Rows from block 3 of a small CTC audio transcriber, named by matrix and row number. Rows with one number within an expert belong to one neuron, the router's apart. Each number is 128 + 32 x the weight over its row's rms, rounded and kept within 0 to 255. All counts start at 0.
Before each expert's rows are labels from the 100 clips, of 14976, where the router gives the expert most weight on average: "peak on" is the class under the peak. Only what is clearly more common there than usual is listed. The data: single English nouns, adjectives and verbs, spoken by a formant synthesiser in many voices.
# router: router (model.blocks.3.mlp.router.weight, 64x192, trained with AdamW), inputs 0-95
# up: expert up (model.blocks.3.mlp.up, 64x96x192), inputs 0-95
# down: expert down (model.blocks.3.mlp.down, 64x192x96, transposed), outputs 0-95

# expert 37
peak on: /k/
router.37 [148  79 156  87  95 175 177 126  89 135 128 170 167 171  86 141  93 165  98 156  68 113  70 142 168 129 129 120 136 145 122 120 144 157 175  81 132 190  70 120 128  81 151 159 155 160 151 107 163 184 135 161 125 158 163 118 172 176 129 105 129 140 142 105 131 146 125  83 155  74 137 131 138 123 141 126 103 132 152 142  65  81 163 174 138  77  95 184  94 176  87 102 169 149 164 129]
up.0 [132 128 127  22 128 128 128 128 135 128 128 128 128 161 222  64 128  70 127 128 142 128 110  72 128 101  63 102  90 128 171  54 128 128 159 160 130 198 145 143 111 128 128  77 135  69 102 128  63 172 160 116 162 128 128 128 128 138 128 183 183 128 128 128 128 128 203 128 128  55 179  70 160 128 211 128 128 128 128 128 107 170 118 128  50  78 126 153 128 128 128 140 128 128 123  96]
down.0 [128 145 128 165 128  68 128 128 151  99 128  83 131  85 139 163  97 128  98  90  77 128 128  88 128 128 128 128 116 128 128 129 199 128 190 128 127 128 140 128 106 146 119 180 128 128 128 128 128 128 128 128 220 128 128 128 128 143 146 128  98 183  38  72 128 128 177 158 108 173 128  66 128  92 128  78 128 128  88 207 128 134 164 161 128 150  45 128 128 128 120  91 128 128  88 150]
up.1 [128 128 128 128 128  77 157 128 128 204  74 108 128 128 128 200 111 128  91 128 128 147 128  71 128 128 128 105 128   2 128 128  71 128 115 169 128 128  79 128  87  78 128 128 174 128 128 128  61 167 128 137 128 128 128 128 128  98 128 174 121 128 206  72 128 128 193 128  87 190 128 162 103 167 128 128 128  98 135 128 104 128 128 128 128 128 128 227  76 157 105 114 128 128 131 128]
down.1 [146 108 128 128 128 111 141 128 128  93 128 128  46 161 176 128 128 128 128 128 128  81 128  67  97 128  73 128 128 128 128 124 128 128 128  80  96 128 128 169 143 182 128 129 128 146 128 177  72 128 128 128 158 113 220 136 128 128 128 161 128 128  85 128  48 203 137  47  72 128 128 128 128  83 128 128 128 128 128 128 128 184  91 128 144 128 110 128  17 128 128 128 158 128 128 128]
up.2 [128 171 128 152 105 144 134 128  94 123 128  96 128 141 128  44 162  66  73 128 128 128  55 176  68  98  60  61 128 109 113 100  98 128 100 162 128 128 106 128 128 128 128 128  93 128 177 128  82  97 138 128 126 128 128 128  87 151  95 128 172  82 128  97  83 128 128 128 128 128 105 128 128 128 128 105 128 128  63 128 128 151  83 128 128 128 160 128 107 114 128 128 152 128 134 146]
down.2 [102 209 128 153 150 155 128 195 195 128 128 128 100 151 101 128 191 156  82  80 128 150  79 119  84 139 128 128 178 177 144 128  76 158 128 169  77  96 203 128 128  67 128 128 132 140 128 128 128 175 145 128 177 128 149 128 140 128 128 128 128  84 113 154 128  97 152 157 128 128 128 128 128 146 162 173 128 228 189  88 128 128 128 128 128  85  80 128 128 128 128 128 142 128 103 167]
up.3 [128 154 176 115 128 112 128 128 133 140 128  91 128 128 157 140 167  92 128  96 128 128 128  77  87 183  42 128  69 128 162 179 128 128 128 167 128 199 128 128 128 128 116 128 128 128 128  56 128 128  98 128 200 128 149 153 105 128 107 124 128 112 128 128 107 128 128 157 128 136 128 106 173 128 132 128 158 128 175  95  75 128 128 128 128 155 248  84 145 128 128 140 128  79 179 141]
down.3 [128 121 128  94 177 131 128  96 122 128 136  85 128 128 109  72 128  93 158 128 128 128  70 105 118 128  52  68 128 146 100 128 128 184  98  90 128 128 145 128 128  81 190 114 128 128 255 128 154 128  93 128 128 128 128 128 128 122 190 128 135 135 128 128  90 142 168 152 204 128  96 159  99  97 105   0 128 123 128 141 120 128 128 128 128 131  98 128 235 128 128 128  87 138 111 128]
up.4 [171 183 128 193 128 128 159 190 152 128 128 128 128  99  52 128  94 222 121 128 191 128 128 188 171 128 128 128  68 104 134 128 128 128 183 145 128 128 128 113 128 128 116 128  75 134 128 151 128 128 128 128 128 111 128 128 140 154 106 128 128 128 128 128 128  68 196 128 121 160 128 128 128  30 104  82 128 128 128 128 178  41 171 114 159 128 128 128 128  70 131 128 171 167  66 128]
down.4 [172 212  36 128 166 115 157 191 128 128 128 128 148 128  61 132 128 114 128 128 128 128 113 128 128 128 128 128 128 255 142 139 128 128  72 128 116 128 128 128 128 128 128 204 128 128 128  62 128 128 128 128 126 128 195 128 171 177  59 128 128 177 119 190  94  61 128 128 128 163  41 128 128 128 128 181 128 128  64 128 170 128 128  84 185 128 128 128 154 106 111 128 172  79 128  79]
up.5 [128 128 139  83 128 128 187 137 128 103 144 128 128 186  92 128 128 128 128 146 128  61  54 109 146 135 128 128 124 202 128 128 128 192 128 128 128 128 128 180 128 128 137 238 128 128 113 128 128 178 128 128 128 128 128 128 128 128 128 128 128 173 128 128 128 108 138  87 128 202 128 128 107 128 128 128  62 128  64 165 128 144 161 157  94 128 128 100 128 128 152 119 128 110 128 128]
down.5 [101 115 121 128 128 128 128 128 128  74  72 100 128 128 128 122 171  61  60 127 144 143 187 166 128 128 128 128 144  88 234 128 233 128 128 128 128 148 128 111 128 128 128 128 128 160 128 128 128 171 174  70  99 128 151 128 166 128 255 147 128 128 128 128 128 128 132  42 128 128 120  58 128 109 128 128 128 128 128 160 107 135 128 128 128 143  65 116 100 120 155 154 128 152 128 128]
up.6 [128 128 143 128 151 128 180 135 144 128 218 128 128 128 152 128 128 128 128 128 119  38 144 128 128 128 128 126 128 128 128 178  97 128 131 128 119 128 180 169  81 128 128 128 128 128  78 119 128 128 113 110 170 228 128 116  76 128 128 128 109  66 122  84  63 136 128 128 171 154 128 128 128  60 203 119 128 107  85 128 120 128 128 141 185  22 111 128 158  71 228 128 128 128 182 128]
down.6 [128 128 128 154 159 128  38 128  91  83 128 154 128 161 128 157 128 120 128 128 128 128 148 128 128 128  35 149 128 116 128 128  93 128  76 180 128 155 128  78 128 128 128  69 128  79 136 128 128  45  55  81 143 128 128 128 128 128 128 128 128  95 195  81 146 128 151 128 128 127 144 128 128 128 128 128  14 156 128 128 154  99 128 128 128 198  97 128 164  76 128 128 128 128 133 128]
up.7 [128  55 128 128 146 128 128 131 128  91 128  66 128  83 128 121  87 128 128 128 128  74 128 202 119 128 128  99 128 128 180 128 128 128 128 181 186 128  89 198 204 128  80  79 111 161 128 128 128 128 128 128 234   8  94 128 128 128 159  98  25 128 128 198 105 128 128 128 128 128 115 128 160 128 128 128 116  39  79 139 128 128 216  74 128  82 128 128 128 171 209 128 128 128 128 128]
down.7 [137 173  73 100 149 128 128 128 128 128  67 128 128 124 182 128 128 128 199 128 128 136 128  93 128 128 128 128 128 128 128 128  86 124 128 128 115  86 151 130  26 128 237 155 128 128 146 128 128 126 128  85 128 128  84 128 128 164 100  96  51 111  77  77 128 137 108 186 178 176 128 128 128 128 217 175 117 121 128 175 128 128  67 175  38 108 128 128 128 128 122 128 128 128 117 128]

# expert 27
peak on: /d/
router.27 [102 126  76 137 113 161 154 115 151  99 107 191 128 150 113 121  83 176 162 177  86 144 142 164 110  91 150 123 121  85  82 110 107 177 140  79 134 180 108 165  65 143 105 108 173 126 123 138 137 179 110 133 119 110 140  79 131 147 141 115 129 141 145 164 181 176 172 145 178 137 155 147  66 179 138  93 157 165  99 178  56 152 113 148 134  75 117 139  75 165  92 145 130 179 122  81]
up.0 [ 67 185 128 138  69 156 128 128 128 128 128  87  58 128 128 128 185 169  96 171 163 172 128 162 128 104 128  95 114 128 128 149 128 128  88 128 128  85 182 128 128 128 100 159  97 128 128 128 128 186 208  97 172 102 128 170  80 143 149 128 171 128 128 128 128 128  80 128 128 128 144 107 203 174  69 128 128 194 128 143 128  92 150  94 128  96 138 128 128  51 128 127 128 132 138 168]
down.0 [128 151 113  96 153 128 128 128  92 128 128 128 124 128 128 164 128 128  35 128  78  80 168 128 147 186 128 155 122 128 128 128  86 169 128 128 128  78  81 128 167 128  43 128 128 128  78 128 107 128 128  88 108 177 168 175  61 128 128 128 128 128 102 128  55 128 196 128 128 159  78 128 128  95 128 173 128 128 128 128  94  95 143 153 128 128 174 194 128  61 187  99  97 161 128 188]
up.1 [147  99 128 164 124 106 103 136 128 128 128  60 152 128 175  96 163  96 175 128 118 128 147 203 141 128 152 128 128 128 146 128 160 128 128 183 158 107 128 128 128 128 112 154 128 110 128 160 169 128  67 128 148 149 147 128 106 110 128 193 166  91 128 106  87 128 128  91 162 152 128 177 111 151 195 128 128  80 113 128 171 209  78 197 191 154 166 128 136 161 128  68  87 128 128  90]
down.1 [128 113 155 142 100 139 128 128 160  85 101  85 175 148 148 128 217 144 128 153 128 116 128  90 128 138 113 146 128 170 100 102 159  51  86 144 139 108 180 158  74 128 142  98 128  91 128 138 105 128 128 128 106 217 128 151 103 157 166  76  62 128 128 128 128  50 180 128 128 164  52  86 164 118 110 113 128 183 150  74 185 128 179 165 175  85 142  96 128  78 109 156 116 192 128 118]
up.32 [128 128 185 128  54 177 128 119 128 192 255  55 128 128 128  22 210 128 128 128 103 128 128 128 166 128 135  93 128 128 128 128 128 128 128  80 128 124 128 121 128 128 128 166 128 128 128 128 157 124 128 128 128 128 128 139 128 128 128 128 128 128 128 128 125 128 128 128 128 102 128 128 128 128  93 195 128  48  83 128 128  82 128 128  56 128 128 128 144 128 128 127 128 128 128 128]
down.32 [128 128 128  77 128 128 128 128  60  78 128 158 133 154 128 128 128 128 128 127 128 128 128 128  50 128 128 128  91 128 128 128 128 128  75 194  75  70  94 128 128 128 128 128 128 178 128 209 128 128 128 160 128 128  47 128 128 128 128 194 128 224 128 227 128 198 128 128 160 128 128 210 128 128 237   0 128 128 128 128 149 128   9 128 128 168 128  27 128 128 128 128 128  70 128 128]
up.33 [160 128 128 137 177 114 128 166 128  73 128 152 128 103 128  97 189 128  66 128  89 128 128 114 128 128 144 128 103 128 144 149 171 187 128 163 187 162 154 186  90 102  85 151 128 105 128 128  96  85 112  99 128 128 128 217 128  45  66 128  92 128  64 128 128  68 128 128 128 128 128 128 151  97 176 208  87  86 105  90 201  49 169 128 128 128 196  98 158 152 128 128  61 128 169 147]
down.33 [128 111 128 140 104 165 128  94 146  54  76 128 128 128 128 171 159 128  99 108 162 102  80 163 153 104 128 191 119 112  20  87 170  94 152 167 113 141  41 128 153  73 128 128 151 128 140 128 128 114 128 110 158 153 128 117  82 165 138 128  76 128 176 141 177 163 170 128 165 128 113 128 101  88 128 128 128 150 128 128 128 128  74  74 167 128 102 214 128 109 128 152 152 197 128 128]
up.34 [182 100 128 128 128 106 128 135 125 128 123 128 128 128 128  69 132 128 128 128 128  79 127 175 121 109 128 105 109 128 128 128 128  54 164 128  76 122 128 128 128 128 128 149 181 128 128 216 128 128 128  35 128 140  76 164 128  81 128 122 128  67 132 159 128 128 128 128 139 128 128  32  72 128 117 128 174  99 128 128  94 186 128 128 117 115 128 128 128 136 143 143 128 178 133 194]
down.34 [128 128 155  35 128 128 128 116 128 128 128 128 175 128 185 128 107 128 128 123 128 128 128 128 124 111  50  96 128 128  93 128  48  99 128  67  99 157 126  87 137 128 185 128 152 118  10 128 134 128 154 128 200 128 176 128  63  93 128 179 128 128 197 122 128  87 164 128 128  83  91 128 128 112 128 158 128 219 128  55 128 154 168 128 152 128 128 172 128 145 172 128  64 128 128 170]
up.35 [ 49 207  62 151 200 128 128 216 128 105 153  87 128 220 128 128 170  75 128 128 153 149 187 128 190 161 101 128  93  82 177 128 128  74 128 158  94 128 128 162 173 183 128 141 128 128 128 108 128 128  83  95 128  91 181 128  99 128 128  85 128 124 128 128 128  68 128 170 128 128 128  85 128 128 128 149  80  81 128  94 164 148  72 128 155 128 169 180 101  65 183 114  99 177 169  91]
down.35 [128 180  96 161 152 128 128  86 128 153 128 128 101 128 154 184 166 128  88 167  54 144 128 128 156 128 128 107 128 155  78 128 116 128 128  97 107 128  92 128 128 107 102 166 128  77 178 107 166 168 162 152 128  70 128 145 128  96  97 128 128 128 128 199 128 128 128 107  99 115 163 145  91  72 187 142 128 128  79 152 128 128 157 128 128 128 104 128 128 128  89 128 128 144  63 128]
up.36 [ 80 147 105 128  95 128 128 123  83 128 128 153 130 111 128 128 175 109 144  93 162 160 158  90 106 128 141 101 128 115 109  87 128 128 128 128  82 128 100 128 182 162 128 128  99 128 128  97 142 155 179 128 149 128 102 128 155  94 128  77  89 128 101 128  83 143  95  43 128 194 151 128  93 128  86  90 128 128 128 111 128 128 113 150  75 128 128 128 128 223  97 128 113  73 128 128]
down.36 [128 172 215 178  30 100 128 155 147 128 128 122 128 128 132 189 128 128 128 186 128 183  70 108 128 153 147 119 128 128  36 128 107 128 128 128 120 128 115 128 195  88 128 128 128 128 181 150 128 151 128 128  94 105  88  99 173 188 128 128 128 157 128 122 136 128 128 128 144 128  80 128 128  64  58 128  96 103 133 128 128 128 128 128 131 164 188 128 128 112 128 182 128 128 128 128]
up.37 [128 171 128 128 128 177 128 166 128 128 128  82 128 209 199 128 168  65 206 128 128  74 128 128  89 175 128 128 167 128 128 128 162  90 128 128 128  90 156 128 179 128 128 128 128  68 128 128 128 128 128 128 128 128 163 128  74 128 128 128 128 166 128 128 128 128  33 156 128 128 128 101 184  75  60 128 128 128  74  62 128 128 128 128 128 128 159 172 128  51 178 169 128 128 100 128]
down.37 [128 128 128 128 128 179 128 128 128 128 128 128 195 189 128 128 128 173  80 174 128  68  91 128 128 128  86 128 128 171 165 128 128 128 157 128 128  84 128  81  58 206 128 170  95 128 170 178  85 128 161 128 128 165 128 162 128 128 128 128 128  79 165  73 128 128 128 170 128 189 128 128  90 128 164 128 167 163 128 170  78 158 177 128  95 168  87  59 128 179 128 128  49 128 164 204]

# expert 1
peak on: /b/
router.1 [141 111 146 143  98 170 141 113 132 133 148 170 160 147  77 171 106 139  87 180 101 118 130 156 103 147 115 160 118 133  93 127 100 146 176  80 107 153  73 108 102 134 146  89 140 173 148 127 158 147  63 147 143 180 143 151 172 160 148 138  86 183 165 146  87 139 170 132 143 109 109 170 146 136 159  63 104 114 102 155  83 184 116 155 129  93  63 174 121 161 115 153 163 155 125 144]
up.0 [120 178 140 128 128 112 160 128 128 209  85 128 128 128 108  87 128 118 152 128 147  74  97 128 116 102 128 146 128 128  82 128 176 159 128 155  86  99 157 146 109  98 197 128 128 138  47 172  76 128 128 192  97 128 147 158 128  85 163  99 128 180 128 128  93  94 153 148 128 128 183  88 143 128 100  80 128 128  94 128 146  97 128  83 128 128 165 128 128 128 128 128 128  31  74 152]
down.0 [128 128  84 128 140 148 163  74 105 128 163 100 166 128 128 100 128 128 146 128 138 165 173 163 146 106 128 146 153 158 147  86 128  95 178 112 158 128 100 166 128  64  95 159 128 211 128 157  74  48 128 122 128 128 128 158 168 113 104 128 128 144 128  72 154 248 116 151  91  98 128 128  64 109 144 128  92 128  94  99 128 103 128  85 128 170 142 105 173 103 139 141 128 128 158 108]
up.1 [128  78  83 134 128 183 145 128 181 128 160 128 128 103 128 179 128 128  86 128 153  95 128 184 128 120  49 128 133 128 128 128 107 128 128 109 128 128 128 103  91 128 149 128 138 135 163 177 172 161 128 233 128 212 103 159 128 156  80 102 134 128 106  57 119 173  92 123 138 109 128 128 116 173 158  70 131 128  94 128 128  79 128 128 105 109  33 110 128 117 193 105 128 170 128 128]
down.1 [ 71 100 191 164 128 128 128 128 120 128 114 128 111 128 145  65 135  99 190  72 128 128 134 128 117 128 128  69 128  28 117 128 136 157 128 128 128  77 107 128  57 128 128 129 126 107 142 199 128 128 128 178 125 128  67 128 128 137 130 128 131 140 185 218 122 128 117 169 172 142 128 128  84 128  92 112 192  82 128 128  68 128 128 172 165 128 152 128 128 128  56 128 128 128 128  91]
up.2 [128 128 128 149  76 128  75  72 176 162  92 112  79 145  61 128  67 128 116 128 128 128 128 203 153  93  62 170  74  78  58 128 183 156 128 174 167 170 128 117 128  70 144 162  83 128 177 158 193 144 134 185 141 128 170 128 128 128 109  92 120 128  90  96 128  98 115 128 128 137 130 113 140 128 128  76 128 128 128 128 128  91 128 128 128 128  94 121 128 138 128 128 193  43 128 160]
down.2 [ 67 128 128 128 128  87 211 142 183 131 128 128 104 128 158 128 128 128 117 109  90 111 118 128 135 128 107 128 167 128 128 170 128 191 128 128  70 102 147 128  79  83 219 165  96 181 175 113 128 171 134 128 128 128 128 128 128 128 106 125 178  94 199  70 200 128 151  94 209 128 128 145 172 126  73 128 156 128 133 131 128 128 128 176 128 100 134 123 155 153 128 166 121 130 170 128]
up.3 [128 128 138 168 128 169 145 168  86 129 167 128 170 128 216 128  96 128 199 128  93 128  82  57 101 103 128  74 174 115 128 125 128 158 128 128 128 128 128 128  97 128 158 136 128 109 128  52 128  74 128 128 128 141 128 128 128 128 128 128 128 128 137 165 132 140 119 128  60 122 159 128 124 214 128 170 128 128  51  99  75 155 128 128 128 128  82 171 128 212  70 128 128 115 128 128]
down.3 [128 128 127 128 148 128 138 128 114 124  62 128 128 132 187 137 128 128 128 128 102 128  61 128 128 128 128 128 128  71 128 128 128 128 128 128 182 181 130 128 128 128 128 106 128 128 128 128 139 148 128 128 128 128 128 145 128 242 128 128 128 166 156 178 128 130 128 128 128 128 121 150 168  44 128  46 128 128 128 128 141 128 130 128 154 128  88  57  55  97 175 205 109 128 128  91]
up.4 [ 97 128 152 128 128  83 127 128 122 183 204 128 128 128 128 147  85 128 128 100 128 128 105 128 164 128 151 124 128 200 127 204 128 128 170 116 128 175 128 128 128  91 154 168  81 128 128 128  90 105 139 128 166 146  73 137 150  71 236  70 148 128 105  63  88 144 128 128 128 178 128  44 128 128 215  92 174 128 114  77 133 128 110  85 128 128 128 128 177 133 128  87 128 128  69 128]
down.4 [162 117 128 128 113 128 128 128 128 128 125 128 128  43 158 128 128 128 166 188 149 227  79 185 116 128 173 175 128 168 128 149 128  86 128 128 128 109 151 128 190 128  74 171 107 128 171 128 128 146 150 124 103  69  43 128 128  79 106 128 128 128 128  94 144 128 128 128 106 128 128 122 113  79 128 167 128 128  78 128 143  85 128 128 147 128 122 105 128 192 128 101 128 128 128 117]
up.5 [128 128   1  96 146 128 199 143 163 128 128 128 128  81 128 128 128  94  83  97 115 182 179 128 128 128 128 128 107  83 113 128 128 113 128 153 109 128 153 128 128 128  98 128 121 128  92 201 128 128 128 128 128  73 128 128 128 171 111 128 128  87 128 128 128  63 128 128 128 136 180 128 174 105 128 232 128 128 128 142 128  76 153 110 152 128  98  68 128 202  89  37 128 128 128 128]
down.5 [ 52 158 147 157  79 128 100 102 150 128 110 178  83 128  95 224 128 163  79 120  85 128 128 164 135 163 128 128 120  66 199 152 128 116 128  71  98 128 128 128  31  87 128 174 104  89 128 128 164 187 150 166 160  34 128 165 173 142 128  73 192 128 128 115 175  99 128 128 128 156 128  86 166 128 128  92 128 139 165 128  90  88 128 128 128 128 128  80 128 204 153 143 113 109 128  85]
up.6 [128 190 160 162 145 150 102  91 128 128 128 128 175  88 128 128 156 150 128 161  93 110 128 151 128 150 128 156 147 128 128 112  82 128 150 128 155  78 150 128 128 145 168 170 128 128 128 128  95 161 128 128 103 128 128 196 111  92 128 106 178 162  52 128 128  34 128 151 128 128 128 174 100 185 128 155 113 113  97 128 128 109 128 154 128 115 166  53 128  78 128 128 107 128  78 154]
down.6 [128 150 149 147 128  76 128 128 151 128 128 128 128 144 167 128 103 148 128  55 128  91 153 174 128  91 105 128 144 128  97 140 128 105 128 145 158 111  64 110 100 128  92 128  68 191 128 111 156 179  87 105 128 169 128 128  59  28 102  84 128 128 128 128  93  99 108  98 128 160 128 128 128  64 174 128 197 128  67  98 128 128 142 128 107  75  88 128 128 185 128 128 128 128 143 166]
up.7 [ 73 128  96 183  95 128 169 146  88 154 101 128 126 128 183  95 128 114 128 128 128 113  96  67 182 128 128 113 149 202 128 128 159 177 128 106 128 158 128 185 129  57 128  85 128 128 128  99  81 156 200  82  88 171 128  77 128 128 125 128  99 128 128  94  97 128 128  92 153  60 128 128 128  98 156 148 181 128 233 108 128 179 128  94  72 128 175 166 140 118 101  82 117 128 156 128]
down.7 [ 56 112  81 128 128  94 128 128 153 128 128  46 103 128 128 128  69 176 151 128 128 156 128 128 128 157 149 102 125 128 103 128 128  95 108  73 104 128 128 128 128 146 155 128 128 128 124 128  85 128 101 185  79 150 182 137 128 128  85 104 128 128 128 176  99  83 128 142 128 162 128 128 190 161 100 150 128 128  43 128 128 181 128 128 128  55  90 128  82 212 128  91 171  18 172 168]

# expert 58
peak on: /k/
router.58 [174  86 163  97 153 175 165 135  72 120 129 116 167 166 151 118  88 142 118 161 102  99  70 164 168 129 147 106 124 130 120 164 131 152 123  96 129 114 136 139 101  84 177  97 153 146 140  59 161 157 147  93  94 108 152 145 131 177 142 131 167  95 142 105 163 165 103 128 177  87 157 167 106 111  95 165 162 175 145 130  74 122  88 188 153  78 114 125  82 166  98 113 170 185 156 131]
up.0 [213 138 128  77 128 130 139 207 128 128 104 128 128 128 128 107 128  55 128 128 128 172 175 172 209 128 128 169 128  47  74 128 128 128 128  89 128 128 128 128 128 107 128 163 128  80  85 128 128 128 143 128  47 128 128 128 128 128 198 128  82 128 128 128 128 128 128 136 126 128 128 128 172 128 235  99 128 128 128 128 128 119  81 128 162  75 128 175 128 128 128 128 128 171  19 128]
down.0 [128 128 191 128  70 128 113 128  89 128 219 128 128 153 128 128  38 200 128 128 128 128 128 128 128 109 128  64 128 114 128 136 128 132 155 135 128 114 128 128 128  78 140  75 128 128 128 221 128 128 128 128 128 123 128 172  89 149 128 114 159 128 128 128 128 128 164 128 128 182  82  82 105 128 212 188  75  58  63 141 128 128 128 128 128 128 155 128 128 139 117 128  96 128 128 128]
up.1 [128 128 128 128 128 128 128 128 116 186 123 128 186  51 128 109 128 128 128 128  84 157 128 128 128 128 128 105  99 128  90 128 128 172 128 224 181 128 182 128 128 128 128 128 170 163 128 128  95  86 184 138 128 217  67  89 128 128 166 128 158 137 117 128 128 128 115  71 164  73 128 134 128  70 128 128  16 128 146 143 128  76 128 128 160 128 128 184 128 128 138 128 106 128 128 183]
down.1 [101 128  98 127  73 143 128 101 164  94 203 128 100 165  66  61 129 134 128 128  75 128 128  64 128 225 146 128 128 128 136 107 128 128 128  87 206 128 177 109 184 128 128 189 128 128  97 149  89 114   0 128 128  74 128 128 128 147 194 128  93 128 128 128 128 128  75 113 128 128 173 128 128 128 143 128  95  85 128 128 128 128 128  97 128 154  92 128 128  87 128 177  95 175 128 165]
up.2 [128 144  87 177 128 107 128 128  45 128 128 128 128 128  89 128 128 153 128 138 128 128 128 140 150 124 104 171 128 128 128 128 128 128 128 155 128 128  53  88 128 128 128 128 176 128 128 128  69 128 128 131 176 128 149 128 128 138 128 183 128 128 224 144 128 198  79 128 120 162 128 122 201  38 183 146 166 128 161 141 128 128 128 128 128  81 128  85 186 176 141  76 201 128  88 128]
down.2 [ 27 133  84 128 255 120 128 128 128  62 113 128 136 128 128 112 128 128 128 166 135 179 128 128 208  89 128  78 128  57 128 189 128 128 212  94 174 128 128 128 128  50 128 128 106 128 128 128 128 128 128 163 128 183 148  70 176 128 128 128  86 185  92 110 128 128 128 106 128  62 164 159 128 112 128 128 128 128 128 181 140 128  94 135 128 128 128 128  89 142 128 128 128 177 128  57]
up.3 [122 165 186 128 128 128 128 108 120 128 128 128  63 150 128 128 191 128 128 128 128 128 128 224 159 128 122 128 155 109  63 128 128 128 128 128  76 128 128 128 128 128 242 100 112 128 128 128 190 128  96 128  85 108 156  66  35 128 160 128 128 128 120 108 128 128  45 128 180 170  83 128 103 135 128 106 128 196 128 128 163 128 255 128 203 128 139 128 126 121  72 128 128 128 128 128]
down.3 [117 128 110 128  86 128 128 128 128 128 112 128 118 128  62 128  90 128 128 128 128 128 132 128 169 175 166 128  96 152  48 163 128 188 133  95 128 128  77 128  90 179 128 128 128 128 128 128 221 128  63  38 128 157  68 128  57 128 128 196 111 128  87 128 172 221 149 114 128 135 101 128 128 128 150 128 128 128 108 166  73 128 128 128 123  88 106 128 128 128 194 128 129 250 128 126]
up.4 [ 83  76 165 179 107  70 128 131 128  50 173  75 121 137 128 128 211 148 128 168 128 128 128 128 128 128 142 128 128 128 180 225 111  78 147 128 128 128 168 128 128 128 128 213 146 128 128 128  17 128 128  77 162 128 129 128 167 128 128 163  41 151 128 128 128 128 158 162 128 128 128 128 128 128 163 128 128 144 145 186  57 128 128 128 128 128 128 165  92  17 128 128 149 162 128 152]
down.4 [128 104 128 128 128  83  62  99 128 190 135 128 160 128 128 139 121 128 174 106 128  90 152 178 107 128 128 128 147 184 128 128 194 128 154  83 128 107 128 128 128 128  89 128  68 115 118 128  61 116 128 128 128 121 128 128 128 128 128 128 128 128 128 128 128 128 128 128 128 219 237  75 128  56 128  95 128 113 128 128 128 128 180  79 128  53 128 139 108 128 118 128  46 142 128 128]
up.5 [128 155 107 170 128 146 128 128  83  89 128  83  92 128 179 165 107 128 128 128 108 128 123 138  83 128 195 128 118 128  48 128 128 128 128 123 128 111  96 144 128 128 128 123 134 128 128 199  98 128 128 205 158 128  68 113 128 128 128 197 128 128 128 118 128 149 117 205 145 128 128 191 128 128  59 128 163 128 128 153  85  65  70 111 128 128 128 181 128 128 115 124  76 128 128 105]
down.5 [175 128 128  70 179 128 127 128  47  89 128  87 122 128 128 138 144  80 165 128 128 152 143 205 164  70 128  81  66 128 142 112 128 128 134 128 128  92  78  89 128  27 170 170 159  92 174 128 128 167 128 168 128 117  64 128 128 167  69 128 100 128  88  60 128 128 128 132 128 128 128 217  86 128 179 128 128 162 128 102  68 100 128 128 128 111 144 128 151 131 128 123 128 128 128  95]
up.6 [128 118 110  84  67 153 128 177 186 128 128 128 199 128 128 158 179 136 158  99 196 128 128 135 128 128 119 177 128 112 128 128 186 128 128 128 169 128 128 128 128  72  99 162 128  75 128 186 103  96  93 179 100 128 172 141 128 158 168 128 104  74 128 128 216 128 128 128 128 128 128 128 128  86 201 128 128 128  70 128 128 128 128 164 128 128 106 155 128 128 128 197  69 128 128 182]
down.6 [157 161 128 128 128 128 128 128  78 111 170 128 128 163 128 128 128 190 177 128  83 177 128 194 128 104 168 128 128  82 104  97 128 188  20 154  84 128 190 128 128  63 177  93 128 128 128 199 128 128  97 128 128  78 148 128 128  94 128  85 128 106 128 194 128 128 128  77 165  88  90 133 105 148 204 128 197 153 154 128 128 183 128 128 115 154 128 100 128  73 128  81  72 128 128 129]
up.7 [148 128 128  93 215 122 128 140  69  57 128 128 166 219 128 128  72 128 136 161  60 114 128 184 120 109  34 177 107  87 133 145 112 128 128 128 128 172 128 128 142 128 128 117 128 128 128 128 128 160  90 173 135 164 149  68 183 120 128  98 128 128 150  83 128 128 136 101 128 109 185 111  73 128 101 128 157 151  69 118 128 152 128 162 128 127 136 128 151 128 128 128 128 128  79 142]
down.7 [128 128  52  68 128 135 139 128 128 128 172 128 128 128  99 157 128 108 128 128 128 128 128 119 128 128 128 128 173 128 128  95 128 128 128 128 128 193 128  44 128 128 128 128 128 185  38 128 176 128 128 128 128 128 163 117 193  80 178 149 128 185 128  84 128  74 128 128 111 188 128 121 128 165 121 128 128 128 128 123 128 119 121 140  96  92  72 128 119 110 128 181  79 151 128 194]